A small image classifier, trained from scratch.
Data: trained on patchworks of several textures, 145000 training examples, 6.5 epochs.
Rows from block 2, named by matrix and row number. Rows with one number belong to one neuron. Each number is 128 + 32 x the weight over its row's rms, rounded and kept within 0 to 255. All counts start at 0.
# fc1: MLP up (model.blocks.2.mlp.fc1.weight, 1536x384), inputs 192-383
# fc2: MLP down (model.blocks.2.mlp.fc2.weight, 384x1536, transposed), outputs 192-383
fc1.905 [139  76 106 187 181 123 112  43 151 158 169 172 115 113 143 130 112 104 144  87  94 121  86 183 128 150 120 120 189 130 197  99  50 149 132 132 117 118  92 123 137 139 131 101 147 157 135 163 146 204  94 135 107 142 128  33 159 113 153 136  79  70 149 180 103 133 127 152 171 123 137  90  92 145 102 152 119 155 126 144  96  96 191 112 133 187 180 111 140 149 176 160 136 136 144 159  65 130 162 160  80 175 132  98 172 167 122  77 118 179 157 191  88 146 136 143 109 198  78 146  99 141 176 127  52 136 174 103 131 135 116 162  99 137 135 110 124 130 122  55  91 119 136  87 129 167 136 164 129 143 145 133 123  96 112 127 107 146 149 172 135 129 164  92 134  88 129 118 185  61 142  98 160  84 170  82 109 164 141 142 172 213 130 120 138 180 131 143 151 117 114 122]
fc1.906 [157 156 164  63 133 120 142 146 149 176  61  86 107 148 178  94 129 123  89 120 174 121 142 131 162 174 118 202 112 101 147 104 132 132 144 209 145 184 172 121 152 182 114 101 143  90  74 113 148 164 114 144 149 136 191  80 154 112  81 157 119 157 128  99 153 110 178  89  89 112 133 116 137 122  76 105 129 167 181 188 117 191  63 140 196 112 170 155 112  92 141 104 105  85  95 176 135 119  45 118 152 115 117 190 103  83 155 138 124 116  88 172 102 186 105 150 148 120 112 101 173  70  78 114 134  72 112 139 146 126 146 132 145 149 121 124 107 157  92 156  79 109 153 122 119 144 174  99 128 125 129  86 109 122 154 118 131 128 120 183 142 146 137 138 114  63 100 155  99 118  99 132  85 177 119 157 149 108 169 175 188 182 136  77 152 210 133 156 152 102 191 118]
fc1.907 [125 182 118 157 124  72  79 111 142 116 137 166  95  81 175 138 165 138  80 127 128 119 139 160 127 159 155 140 180 118 106 140 183 117 123 168 105 118 161 145 138 127 155 131 151 129 135 116  84 120  60 172 140 111 137  99 130 151 101 124 167 138 191 157 106 117 135  80 142  85 134  84 119 135 145  91 161  54  76 133 119  83 145 146 164 166  54  99 143 111 109 135 112 124 103 118 177 149 123 117  67 199  89 119 155 157  99 149 176 135 139 132 154 136 153 129 100  90  72 127  58 198 111  88 145 106 157 167 128 134 154 127 118 133 129 175 114 110 191 123 142 150 151 158 139 139 152 141 129 116 141 165  95 121 165 112 169 116  74  88  73 116  93 127 166  84  82 131  44 114  84  61 151 122  98  52  88 156  97 134 174 154 169  87  91 110 116 143  91 124 105 113]
fc1.908 [142 135  80 197 134 140 114 125 101 129 189  96 147 148 110 130 181 159 129 159  80  66  79 116 132 119 143 155  96 108 137  80 199 111  92 134 106 124  95 134 132  36 155  91 109 121 140  79 107 143 169 188 179 116 124 126 162  81  98 124 196 145 177 141 172 131  95 134 138 112 124 160 141  89 133 117 150 146 200  78 112 119 142 160  99  97 124  93 152 181  75 100 140 144  95 120  71 166 172 172 122 158 130 184  48 123  84 190  99 132 146 135 153 119 114 159 141 151 145 169 129 147 138 160 115 113 115 122 153 140 125 167 146 136 117 193 125  92 133 193 154 117 129 118 122 105 137 100 150 134 124 155 114 181 156  90 163 150 149 119  75 117 115 155 134 151 125 114 114 154 175 135  95 131 122 128 140  60 153 129 141 159  78 140 161 139 129 171 106 141 145 145]
fc1.909 [202 144 182 165 135  93 149 109 176 144 121 142 105  95 116 137 108  81 150 111 101 139 125  65 135 126 128 222 160 117  71 134 153  79 111 143 120 125 124 141  72 125 142 122 136 115 140 144 110 120 105  88 108 188 143 142 100  78 127  90  54 175 195 122 128 112 140  51 129 153 103 159  84 138 119  69  60 163  83 133 142 103  85 154  64 109 180 139  97 101 129 105 191 123 109 119 142 141 177  93 125  95 109  87 139  91 122 181 196 125 158 109 142 177 136 129 150 133 147 144 124 114 152 162 107 101  77 159 115 111  99 115  64 130 111 132 158 143  91  92 136 170 104 101  92 208 145 103  93 149 156 113 119  85 106 130 143 119  89 152 156 174 153 127  87 116 119 141  94 222 122 104  33 123 149  47  68 124  71 126 152 125 126 111 167 110 145 179 123 105 147 162]
fc1.910 [120  99 150 183 111 105 143 155 184  87 111 115 118  98 121 173 133 198 115 156 149 142 119 140 148 105  72 167 145 148 173 173  96 221 190 111 113 129 164 146 109 122  94 116 121 145 105  88 151 122  86 101  98 110 158 108 108  91 116 170 196  80 103  86 140  46 117 126 155 113  79 124  87 163 177  70 120  90  86 127 125 115  84 139  69 182 119 155  66  91 139 104 137 113 121  98 115 134 161 105  98 112 154 170 152 150 107 117 114 116 152 127 150 196  38 151 110 134 110 165 141 102 141 157 126 175 100 106 108 138  56 134  72 107 131 163 114 171 131  91 165 151 150 130 108 149 135  88 114 173 102 148 189 104 210 126 152  63 129 151 153 177 115 114 175 153 141 181 137 132 155 111 141 163 123 152 149 151 113 150 163 136  87 136 178 157 141 122 125 135 149 179]
fc1.911 [131 137 109 142 112 178  95  77  89 136 163 176 105 177  98 102  82  53 159 146 132 119 148 109  97 116 161 164 151 116 158 122 117 184 114 140 161 181 122 126 167 126 117 151  90 119 143 150 101 191 155 131 156  89  87 100 130  84 111  98  86 167 105 136  98 132 115 209 114 107 157  85 148  87 130 109 101 149 147 121 173 124 158 112 139 109 126  84 167  71 148 105  83  41 126 132  65 111 174  92 148 145 135  85 103 153 161 151 133 177 112 121 133 130 149 125 103 144 152  92 143 128 155  97 128 125  76 164 130 113 165 131  84 146 132  82 146  77  90 116 179 120 143 161 196 133 161 139  60 168 144 107 134 157  73 107 111 127 166 144 150 134 144  77 120 161 182  85 120 133 145 157 159 129  90  67 113 106 128  39  94  95 101 128 109 143 107 109 103 145  85 143]
fc1.912 [104 106  91  79  73 131 117 175  90 133 137 125  73  79 122  66 140 142 115  65 128 131 173 133  88 154 123 134 140  71 128 122 142 117  83  78 170 121 135 140  90 185 139 117  85 147 133 151 147 109 127 154 134 142 141 141 111 113 130  80  91  90 101 143 123 155 146 137 123  98 168 124 114  90 139 114 135 157 123 123 196 145 152 103 139  82 168 147 178  96 129  61  95 191 102 135 180  77 168 121 120 143 156  76 103 124  98 115 115 188 126 176 153 171 126 113  60  86 161 130 123 138 149 119  70 112 211 164 186 139 157  57 127 130 167 131  83 141 162 203 125  47 210 134 127 162 122 113  98 158 119 134 121  90  84 137 113 108 135 122 137  93 146 141 148 105 124 106  70 113 139 105  63 114 115 152 149 100 109  95 123 128 129 122  66 128 180 108  58  95 144 160]
fc1.913 [147  46 149 214 111 118 108 174 175 121  92  87 156 131 153  99 131  88 140 104 110 142  90 138 142  71 143 109 164 120 141 125  97 120  88 109 124 105 126 100 154 187  84 120 118 143 118 130 162 175 169 124 137  97 146 113 150  96 122  39 108 221 109 169 135  82 143 109 149 141 100 167 171 142 110 105 135 107 120 174 198 142 167 116 118 178 116 196 168 120 151 217 181 146 160 136 102 103 104 162  75 101 122 115 136 147 137  87 168 109  74 103 109 175 107 144  96 158 117 130  54 109 145 132 109 178  81 150 108 149  74  50 111 114 119 130  91  99 151 170 125 177 149 134 107 155 177 132 138 120 168 184 158 176 114  68  80 160 154 131 165 142 148 104 148 148 110 160 157  67 174 133 120 108 134 182 130 124  94 114 181 107 102 153 112 124  86  74 163 189 150 135]
fc1.914 [111 130 106 114 139 132 124 116 175  96  99 113 174  91 123  96 102  70 107 111 152 110 123 152 133 123 116 112 171 148  94 137 105 138 179 153 108 116 123 103 124 185 109 120 160 154  94 143 112 114 119  99 157 150 112 111  96 192 125  79 177 174  94 172 132  86 123 162 106 147 142 119  74  96 118 126 131 119  89  93 128 114 149 188 145  86 140 126 161 191 134  71 141 115 121 164 187 123 102 128 139 151 109  95 142 144 107  75 126  86 168  97 120 116 115 132  66 134 154 111 149  73 174 121 144  57 163 121 105 157 125 163 110 142 130  68 106 138 141 150 109  99 146 102 158 157  65 145 167 114 169 121 147 157 115 132 145 167 123  98 142 121  82 145 134  83 125 116 128 146 147 109 117 187 123 140  90 144 144 127  80 121 135 153  94 125 108 105  66 138 180 142]
fc1.915 [108 136 129 115 107 128 132  79 128 147 147 130 156 137 143 112 109 173 107 152 110 115 124 120  79 178 154 122  76 178  88 151 124 153 165  79 137 131 133 112 138 183  92 130 142  97 167 116 138 136 111 121 130  75 108 176  88 123  47 145 151 125 149  64  83 152 139 168 146  88 137  83 150  96  71  63 194 115 120 128 155  68  86 132 190  78 142 183 109  83 112 131 111  87 158 130  98  92  80 120 137 176 187 104 144 177 124 131 125 175  98 203  80 134 154 189  80 160  95  41 102 103  86 168 127 106 110 165 180 129 198 155 132 121  71 154 126 161 197 102 136 126  75  86 142  77  91 185 183 102 148 140 110 152 161 102 116 101 122 147 106 165 138 121 163 149 144 136 125  92 170 155 158 130 106  73 191 106 149 104  89 108 121 127 104 172 237 132 163 123 163 159]
fc1.916 [145 133 180 111  87 113  66 140 134 113 113 156 128 149 158 116  95  52  94 140 119 118 171 178 101 151  76 140 125  72  90 134 113 118 133 120 127  77 101  89  97 128 173 189 136 148 100 146 136 137 125 153 155 103 167 179 145 130 111 153  80 121 136 118 122 177 134  65 165 125 126 143 138  78 138 112 134 153  72 150  77  94 147 108  68 131  91 174  44 167  87  85 169  85 130 163 119 157 118 117 166 114 118 101 103 129 133 157 131 122 146 144 168 116 109 128 170 152 151 161 121 147 170  63  39 136 152 127 125 144 131 168 119 116  85 120 161 117 145  83 130  73  86 117 148 156 129  90  81 115 137 208 167 129 161 115  99  98 171  80 106  94  90 124  56 134  93 165 141 147 163 139 177 125 113 137  82  79  80  96 134 136 153 118 149  84 197 169 133 144 109 117]
fc1.917 [171 135  77 134 171 123 137 159 161 161 164 134 122 168 163 124 143 139 151 106 150 126 208 203 140 122 139  94 141  92  87 152  72  86 112  74 133  92  93  97 194 141 135  97 173 142  94  69 192  75 126 152 134 109  94 170 135  85 142 175 111 110  72 166 129 156 119 140 118  85 124 108 120 144 113 168  99 146 114 126 154 166 145 108  67  94  98  98 149 139  97 157 117  82 158  96 117 143 125 108 103 108 138 107 112  69  93 150 116 132 104 106 124 172 102 108 126 123 132 135 165  88 119  78  81 157  92 181 141 100 128 110 147 129  54 199 188 116 179 191  44 140  61 122 120 120 131 179 128 160 134 112 111  84 134 139  71 159  38 138 106 104 114 129 140 146 106 163 100 155 163 108 111 122 152 107 134 161 188 127 107 130  64  88 122 149 119 127 142 135 202 191]
fc1.918 [ 98 136 140 177 110 127 148 127  90 101 151 132 146 140 123 169 113 159 120  88 123 103 112 101 153 112 160 152 145 153 116 175  61 142 157  92 126 151 141 125 165 138 121 135 137 110 120 119 110  97 130 144 171 153 101 149 158 149 199 125 120 116 117 164 108 154 173 150 121 151 116 147 138 159 120 124 114 110 111  95 140  77 107 172  32 133 144 136  82 195 113 128 122 150 128  43 140 102 140 151 131 162 173 154 169 140  92 107 168 139  97  65  93 138 117  45 107 126  96 141  85 171 132 146 103  92 127 141  94 101 119  81 123 147 131 126 147 134  97 150 142 156 158 147 137 129  92  76 173 136 105  81 126  95 145 157  62 119 187 191 170 146 128 155  90 132 189  90  94 110 119  97 135  81 112 129 160  88 106 170 175 161 171 178 137 124 108 140 167 126 164 117]
fc1.919 [125 175 113 196  72 110 116 101 155 104 120 132 167 101 159 138  93 120  95  65 145 144 127  89 150 106 100 137 102  87 101 114 133 118  98 145 140 119 155 125 140 134 145 114 135 141 139 145 117  93 174 117 161 166 106 134  89 104 162 100 123 158 130 163 184 110 125 136 149  40 128 106 120 166 103 142 134 132  93 132  93 151  74 194 174 203 165 116 163 120  71  82 180 119  97 113 132 139 151  99  93 190  88 190 115 122 164  97 121 152  64  93 136  77 132 161 132 158 140 163 142 167  67 132 124 109  73 118 131 138 113 124 137  78 115 149 123 134  94 112  99 146 173 114  82  96  94 103 122 132 143  96 218 145  87 195  97 124 132 120 176 172 153 124 113 123 164 100  97 161 127  78 137 137 128 134 190  91  71  92  81 210 136 126  95  90 147 125  70  90  71 102]
fc1.920 [171 137 144 139 206 180 153 118 132 109 185 145 140 112 137 140 116 151 161  93  94 121 100 123 138 128  60  86 173 128 168 153 157 150 118 152 164 138 131  74  99 171 118 152 205 117 134 129 137 111 128 115 148 100 167 161  96 148 150 135 133 167 132 129 127 192 134  64 114 127 103  85 154  99 145 176 176 115  97 138 155 131  94  86 125 144 197 159 163 173 137 120 137 146 156 152 107 131  59 136  94 127 164 128  40 114  99 130 142 200 111 106 111 115  91 159 102 157  97 118 152 174 112 144 148  97  49 113 171 147 132 139  99 144 133 150 161 177 167 160  83 101  83 111 116  95  84 111 143 153 162 130 137 112 118 155  64 125 151  71 138 157  85  97 122 114  76 128 145 116  88 134 126 132 154 123 127 100 128 114 174 145 105  90  92 142 145  86 194 167 135 151]
fc1.921 [147 146 145  45 132 178  89 145 130 169 116 132 131 144 151  82 116  88 117  98 120 123 133 105 102 140 135 164 125 162 194 166  86 100 149  94 177 160 178 131 198 185  81 148 157  97 140  84 108 145 109 170 115  80 154 128 112 158  96 132 203 191 132 126  71 103 129 117 112 177 131 144 110 141 145 163 115 107 111 112 103 156 123 155 130 125 135 164  80 153  66 143 165  96 158 160 113  98  89 107 109 135 166 160 141 138 118  54 144  97 127  92 168  52 105 100 142 184  90 110 151 199 137 201  58 118 141 140 165 164  82 120 153 125 169 114 141 140 163 143 130 121 132  79 152 131 100 126 156 120  83  89 139 143 151  63 154 164 109 104  74 115 106 122 174 111 114 131 181 172 143 150 114 200 101 152 115 160  94 134 118 113  97 106 142  91 209 113 126 113 198 125]
fc1.922 [100  86 163 175  93 131 124 138 171 130 141 196  86 127  79 108 123 133 118 114 165 189 185 132 127 181 129 134  84 110 142 108 105 134  47 176  90  90 120  97 127 132 117 122 133 125  73 104 104 119  71  86 167 165 163 104  90 177 149 169 142 146 129 135 153 151 131 141 104 134 135  83 160 132 171 168 141 110 131 107 142 118 130 103 100  88  84  89 108  93 148  72 166 120 130 160 174 143 134 123 171 115 155 167 115 144 131 120 136  72 143 154 132 124  91  94  46 138 163 172 218 142 109 183 149 122 160 122 157 103 131 109 144  81 153 121 151 157  55  88  53 136  90 146 114 135  90  91 134  87 123  96 104 176 211 133 143 208 103  89  85 121 195  74 165 109 105 135 130  86 111 142 125 178 125 143 129 157 181 162  90 168 100 134 102 141  61  96 121 110 134  94]
fc2.905 [108  94 128 139 145 171 155 149 100 152  89 136 158 104 129 135 124 104 124 189 192 121 143 146  93 136 149 130 132 131 138 113 159 110 123 125 161 120 182 139 134  81 131 206 130 174 147  55 117 148 141 185  92 136 133 123 138  84 160 140 173 131  75 152 149 192 141  77 133 124 166 210 123  98 115 151 109 137 159 149  94  73  78 139 132  74 158 142 120 124  86  99  93  98 100  82 130 113 134  96 163 102 127 153 194 139 146 176 147  94 118 188 172 135 120 100  51 107 147 112 114 145 189 171 146  80 131 106 140 160 143 126 125 110 116  61 106  79 142 190 175 175 122 149  94 121 146  72 113 117  99 149 107  72 127 110 159 139 100 198  93 103 137 131 136 112 150 110  37 134  92 198 126 109 105 116 163 130  67 150 134 133  80 103 155  91 122 130  94 113 135 153]
fc2.906 [ 92  80  93 138 148  61 118 130  89 138 122 196 126 129 143  79 193 113 119 100 133 146 195  90 133 132  66 125  93 162 152 124 136 118 160 118 129 146 126 105 116  99 126 116  87 118 128  84 117  59 139 115 136 125 152 163 147 137 115 121  98 136 167  97 125  84 104 140 183 105 116 120 134 144 127 180 142 129  57 140 140 116 164 111 122 126 127 133 147  75 127  71 214 147 168  63 132 138 137 108 130  95 118 123 143 152 125 132  33  93 136  99 108  28  84 124 103 118 119  73 117  87 145  72 141 142 150  84  99 108 149 204 174 150  93  87 100  96 137 116 120 122 151  85 136 124  76 203 145 129 150 153 113 143 113 130 137 131 113  84 138 114 100 152  84 128 109  88  97 131 125 129 108 100 115 167 150 127  84 170 178 109 118 173 208 138 164  68 126 157  93 122]
fc2.907 [163 175 128 160 146  98 144 145 135 107  85 106 146 194  84  76 167 154 117 128  94 106 116  82 152 145 137 177 145 153 155 124  65  92 108 119  93 155 157 121  56 104 157 137 108  85  91 140  98 162 168 111  98 133 100 164 137 109 108 160 147 183  92  83 102 100 134 176 116 133  81 198 134 164 145 142 142 138  98  72  81 107 115 156 129 104 234 147 115 112 135 100  89 140 100 130 156 106  97 111  73  66 104 114  61 113 111 168 154 145 180 175 115 118 100 166 189 104  94 135 195  99 181 156  88 124 130 111  93  64  45 166 123 120 107 158 131 114 149 154 126  94  97 179 160  97  83 168 103 162 161 155 173  87  67 126 179 196 191 152 111  85 146  88 123  94 120 156 124 127 116 185 170  90 146 104 126 131 104 120 156 114 154  79 126 165 128 136 118 158 107  71]
fc2.908 [120 129  68 114 174 115 133  70 109 147 147 119 141 150 214 104 127 158 116 121 121 173  81 139 122 154  99 170 102 143 145 143  94 137 169 147 124 134 106 105 131 123  96 145 121 167 149  88 104 149 119 168  32 102  96  72 121 136 124 184  78 133 124  92  85 126  99 147 101 123  84  95  95  82 101 127 139  93  81 142  76 115 186 162  73 183 172 119 173 134 121 199  96 170  92 170 149 138 168 130 119 131  85 132 114 150 155 107 128 128 103  93 131 115 133  90 146  91 138 137 128 129 133 127 124 111  30 214  92 177 149 156 176 148 113 120 152 115 166 112 159 102 144 123 135 161 121 144 162  90  63 112  98 113 136 117 154 163 151 137 104 155 124 114 135  91 160 150 138 140 178 199 132 112 132 138 165 121 123  90 141 154 193  99  96  93 138 177 145 131  97 128]
fc2.909 [143 128 147 107 150 173 168 115 152 145 157 188 118  86 168 100  93 109 165 102 131  73 121 146 129  70 120 110 155 125 102  76 210  86 159 137 129  91 153  82 142 115 106 155  83 135 123 113 118 117 146 159 153 107  79 129 173 120 166 128 120 111 106  95  51 139 114 128 141 118 187 132 114 135 174 158  96 125 108 110 161 158 119 155 209  94 121 143 139 188 153 182 120  87 199  98  94  75 149 157 167 181  92 131 169 168 121 121 135 103 100 129  76 176 139 154 190 183  83  80 146 111 133 113 135 149 113 124 125 112 203 132 141 129 113 147 158 116 138  87  85 106 124 133 143 132 160 134 128 118  63  98 106  82 191 113 106  91  99 147  88 105 156 106 161 107  63 151 157 122 160 132 151 114 149 156 149 116  83 124 141 113 129 149  81 190 110 111 155 144 188 103]
fc2.910 [137 131 128 129 100 124 153 123  78 104 146 133 118 155 149  90 175 171  94 135 121 181 169 136 127 136 162 154 126 149 128 121 131 154 123  97 196 135 116 130  91 156 156  63 136 157  91 159 130 162 172 114 130 142 123 122  85 130 117 140 180 124 135 139  89 141 162 114 123 115  75 135 137  91 139 141 137 145 106 155 163 123  99 103  74  90 204 122 145 187  80 124 179 181  44 149 154 127 167 127  68  66  99  95 196  69 100 176 113  95 118 205 133 111  85 150  74 111 109  38 147 168 138 151 161 143 152 118 103 130 107 119 143 111 125 167 209  98 136 179 169 131 131 120 154 141 116 114 152 132 117 178 116 150  83  89 158  52 155 115 140 126  98 148 179 102 133 153 101 130 165 137 162 134 170  89 155 149 179  94 152 133 117 169 116 109 101 175 114 119  93 117]
fc2.911 [115  65 102 160  79 101 100  85 129  47 147 100 113  68 140 142  73 163 144 123 134 113 119 157 159 138 130  94 117 167 101  99 155 134 107  72  90 122  52 128 111 131 141  97 156 130 122  80  91 164 155 124 163 136 159 182 117  77 137 210 181  67 128  90 102 114 130 121 144 156 156 132 103 129 107 123  98  83 189 153 122  95 139  97 169 141 109 194 122 138 141  98 148 109  95 136 161 137 147 133 128 119 135 197 146 136  99 131 106 138 118 138 130 198  75 142 129 123 124 144 176 121 172  80 190 145 135  87  94 120 116 159 115 100 145 106  78 139 182 244 105 123 124  93  75  71  97 145 190  90 141  73 171 115 123 130 140  99 126 138 132 145 160 126 129 118 117 125  90 125 135 117  79 107 165 118 169 176 105 166 125 144 132 145 113 125  83  77  62 108 145 166]
fc2.912 [ 87  87 120 119  47 115 127 107 127 102 132 112  96 129 126  81 105 133  74 172 128 125 107 118 135 126 158  49 160 179 154 127 173 156 129 196 137 142 161 170 152 100  84 156 124 138 132 161 123 130 161 116 135 136  77 104 139  76 101 145 125 130 152 136 122 116 137 181 130 120 123 139  85 196  90 156 142 131 143  93 111 122  80 171  93 184 138  97  67 176 160 160 125 134 148 155 156 171 211 124 132  86 127 156  65  91 152  71 177   0 138 102 121  91  78 128 202 160 131 116  38  67 147 126 121 147  74  82 121 203  42  98 151 118 125 172 121 126 149 117 162 134  74 109 145 109 117 125  71 155 119 129 133 141 108  97 137 185 106  85  93  91  97  65 115 130 137 131 130 122 133 123 104 126 146 132  86 179  92 120 132 102  76 103 174 141 109  97 149 119 122 157]
fc2.913 [119 131 245  87 124 150 172 118  89 125 167 100 112 163 126 114 123  99 114 173 123 127 142 105 124 115 167  39 145 138  46 176 134 105 117 143 126 114 125 171  69 121 108 111 109 161 191  88 131  56 137 112 137 138 159 178 106 116 113 147 101 128 139 116 129 126 181 163 145 130 114 116  92 133  62 186 125 118 127 111 123 131 124  76 190  95 140 160 141 136 145 122 110 133 139 120 145 100 152 130 117 119 165  62 137 225 148 106  98 106 135  98 102 176 177 108  89 125 126 157 106 185 160 128 112  79 116 135 113 125  97 138 134 151 123 134 186 111 155 166 108  52 152 161 145 161 157 131 134 141 165 136  97 203 151 162 106 146  86  86 141 136  46 127 109 180  76 119 156 124 112 160 107 113  71 110 134 157 121 159 140 130 110 101 162 146  99 141 149 153 136 140]
fc2.914 [116 134 129 179 153 138 160 107  76 136 134 136  87 154 148 142 139 164 181 100 128 125 124  86 153 140 146 131  93 120 191 118 127 156 129 117 142 101 149 210  64  89 145 126 120 135  61 127 159  75  96 149 135  88 143 147 144  76 110 153 106 136 134 105 146 163  91  83 217 110 129 145 147 149 174 149 113 149  97 106  68 117 118  82 114 158 170 217 118 131 125 154 123 134 155 128  90 138  82 132 118  83 112 117 176 139 193 186 126 170 114  96 110 132 127 148 188 125 130 145  69 142 121 119 134 155 108 187 139 153 137  78 135 171 112 157  88 110 161  79 131 153 123 134 114 149 161 163 124 186 143 157 178 142 182 178  64 113 136 127 119 132 158 194 162 117 170 152  94 171  88  77 120 129 100 180 152 115  74  72 169 123 206 115 143 116  95 177 193 126 114 131]
fc2.915 [159 112 126 191 148  62 129  98 148 101 125  83 135 107 166 130 137  90  79 161 134 157 152 126 163 140  84 140 122 191 144  39 136  89 131 226 164 145 156 136 140  90 159 121 151 168 179 104 134 163 139  89 126 146 148 102  88 169 103 140 137 117 148 144 187 131 147 150  82 138 130  91 128 128 135 159 166 148 152 168 116 161  93 107 182 192 118  39 144  88 186 137 178 134  95 156 116 126 177 126 127 125  88 125  89 137 110 104 122 131 137 101 105  50 111 170 121 116 164 146 177 133 160 184 140 139  82 112 109 155 138 130 156 136  84  71 147 124 105 149 150 162  74 195 114 218 169 122 172 130  84 133  54 150  85 133 140 163 123 118 142  74 146 142 109 120 201  71  72 125 160 107 156 119 119 152 148  98  89 156 126  98  97 146 127  54 142 174 105 105  89 159]
fc2.916 [185 127 109 221 160 153 156  99 170  75 163 101  74 170 161 105 155 160 119 125 127  99  87 157  66  89 191 168 128 101  99 172 103 170 109 115  90 105 158 122 156 107 167 121 116 119  60 163  92 124 109 121 124 114 151 125  88 134 151 170 107 120 161 110 102  77 138 160 152 117  92 120 116 104 114 127 113 109 202  65  91 122  72 140  88 117 152 164 147 111 101 143 146 166  88 127 143 159 158 100 157 150 112 112 122 106 124 154 154 124  92 143 122 179 126 115 105 133 112 133 140 122 107 116 177 125 127 122 140 164 107 148  46 137  80 129 141 171 165 145 116 129  32 148 159 165 126 151 118  92 169 186 165 157 142 161 186 171 149  97 118 133 125 176 131 132 134 110 114  92 121 128 158 157 189  89 153  95 107 134 190 129 137 136  91 115 180 156 123 130 144 122]
fc2.917 [126  56 140 115 151 129  88 175 136 127 125 168  92  89 105 137 148 152 104 177 121 138 134  75  56 118 103  98 152 153 103 111 135  98 125 118  82 170 128 121  99 143 141 108 107 142 129 169 147 157 145  83  90 135 147  80 147 144  84 139 114 100  85 143 132 156  70 163 121 167 108 156 138 140 122 150 121  70 155 163 127 111 160 147 106 162 120 136 130 119 146 121 100 132 154 179 127 141 147 106  94 127 121 120 139 190 125  87 157 128 120 101 139 137 158 104 140 106 112 126 107 151 137 179 114 147  47 121 100 113 131 106  79 149 170  87 121 100  34  98 151 138 168 125  16 164 143 115 114  78 152 105 166 221 186 127 126 107 145  70  95 192 152 105 145 119 113 194 126 127 136 134  92 144  96 148 145 118 205 100  87 142 151 127  64 130 126 118 141 139 190 110]
fc2.918 [115 129 117 129 114 109 152 105  44 125 136  70  96 125  47 174 127  44 165 165 161 106 122 159 139 143 110  85 181 177  67 134  98 116  93 158 117 139 132 123 149 140 124  67 145 133  58 127  99 113 123 139 138 101 145 164 106 110 171  31 128  83 116 102 120  78  99 117  79  88 130 137 137 165 187  79 133  63  92 151 135 204 167 132  95  97 141 117 166 160 152 116 185  95 111 197 132  96 146 190  97 192 142 110 128  86 133 119 183 123 178  99 154 176 132 147 126 124 186 171 124 161  94 119 124 143 121 155 158 150 145 129  83 137 118 134 124 139  83 140 165 144  35 125 110 140 137 177 169 110 176 132 148  93 117 175 121 138 124 144  84 137 114  99 125 116 173 126 158 142 118 120 124  99 126 119 157 164 154 105 106 138 178 139 159 184 149 105 134  84 131 116]
fc2.919 [178 139  91 120 160 184  85 122 118 133  97  93 135 133 117  84 150  96 143 214 129 203 122 114 126 141 177  93 194 108 131 109 113 102  81 183 110 179 157  87 125  83 154  94 148 107 126  85 155 134 147 141 128 109 157 120  77  75 160 131 183 110 130  76 161 130 102 112 130 146 130  97 162 129 140  93 122 145 123 136 171 109  73 117 101 179  30  70 103 153 131  89  83  65 121  80 151 159  96 116 184  83 165 116  69 109 113 160 144 122 142 172 141 130 146 104 128 149 129 112  78 122 165  92 130 170 166  59 123  76 129 125 143  92 164 144  97 161 124  84 118 123  65 134 146 103  41 121 165 140  77  84  76 105 145 120 143 127 150 112  98 179 135 125 111 106 180 106 120 114  89 147 114  77 133 140 127 157  91 105 133  89  61  87 144 153  96 105 150 133 162  95]
fc2.920 [132 174 207  48 124 130 164  82  96 174 111 149 130 161 114 141 106 143 141  58  94 118 155 174  81 127 175 162  97  86  77 162 122 103 113 176 142 100 156 104 136 139 153  98 129 117 147 106 108 144 160 138 181 103  73 180 172 178  95 120  73 160 129 130 126  93 110 122 166  75 176 124 160 151 122 132 129 132  78 142 136 123 163 147  90  46 175 114  49 187 108 177 159 142 154 161 157 148 168 138 184 131 144 180 168  93 186 118 143 159 148 138 130 131 139 100 167 130  76 219  91  89 166 144  95 118 159 160 144 132 139 124 100 121 125 140 179 166  95 118 106 215  57 179 105 154 115  98 107 102 114  91 139 126 172 114  96 133 110 116  86 146 134 102 129  96 134 113 105  96 132  74  95  72 145 153 109 109 161 125 140 124 104 106 156  75 191 154 181 142 105 175]
fc2.921 [145  96 180 147 100 156 125 164 130 127  67 165  98 204 143 113  88 125 170 126 123 107 184 124 109 141 116 125 102 108  92 115 114 186 209  83  79  81 111 106 104 132 125 175 119  90 118 120 138 106 139  96 126 175 133 118 178 115 152 127 115  99 138 131 137  98  97 184 128  74 112 113 101 138  99 139 104 180 164  94 144 155 194 126 126 185 106 168 125 152 122 170  96 169 127 124 120 182 180 170 139  95 160 187 136  79 161  85 127  88 146 112 186  87 125 111 157 150 117 171 180  77 147 101 132  87 107 147 175 141  86 173  96 114 197 127 147 129 182  94  86 107  72  93 143 152 125 126  75 133 159 136 123 127  91 132 154 187  90 173  72 139 146 126 134  87 113 128 120 114 124 133  96  91  68 111 159 134 129 105 147 110 109 176 172 118  78 198 157 133 127 146]
fc2.922 [180  97  53  63 101 162 115 174  87 117 113 106  98 153 122 132  65 117 124 167 124 116 191 100 173 113 112 134 113  75 120  42 172 154 159  74 126 168 136 150 125 110 161 115 139 110 132 153  89 118 141 137 139 122 105 134 146 104 114 131  96 141 126  95 141 144 141 161 146 120 139 110 192 151  34 150 110 143  39 131 113 117 133 119 156 166  88 118  77 160 115 117 125  32 120  61 111 136 193 135 165 165  99 120 126  82 174 115 173 122 123 105  69 112 113 188 172 184 136  98 131 100 121 112 125 154  99  86 161 107 147 151 108 148 105 131  92  61 122 137 159 173 111 119 161 152  99 185  88 112 142 130 121  59  96 108 102 124 137 105 116  96 162  94  99 142 128 155  70 143 122 158  88 170 136 118 150 151 125 122 132 120 125  66 138  80 135 104 105 144 153 127]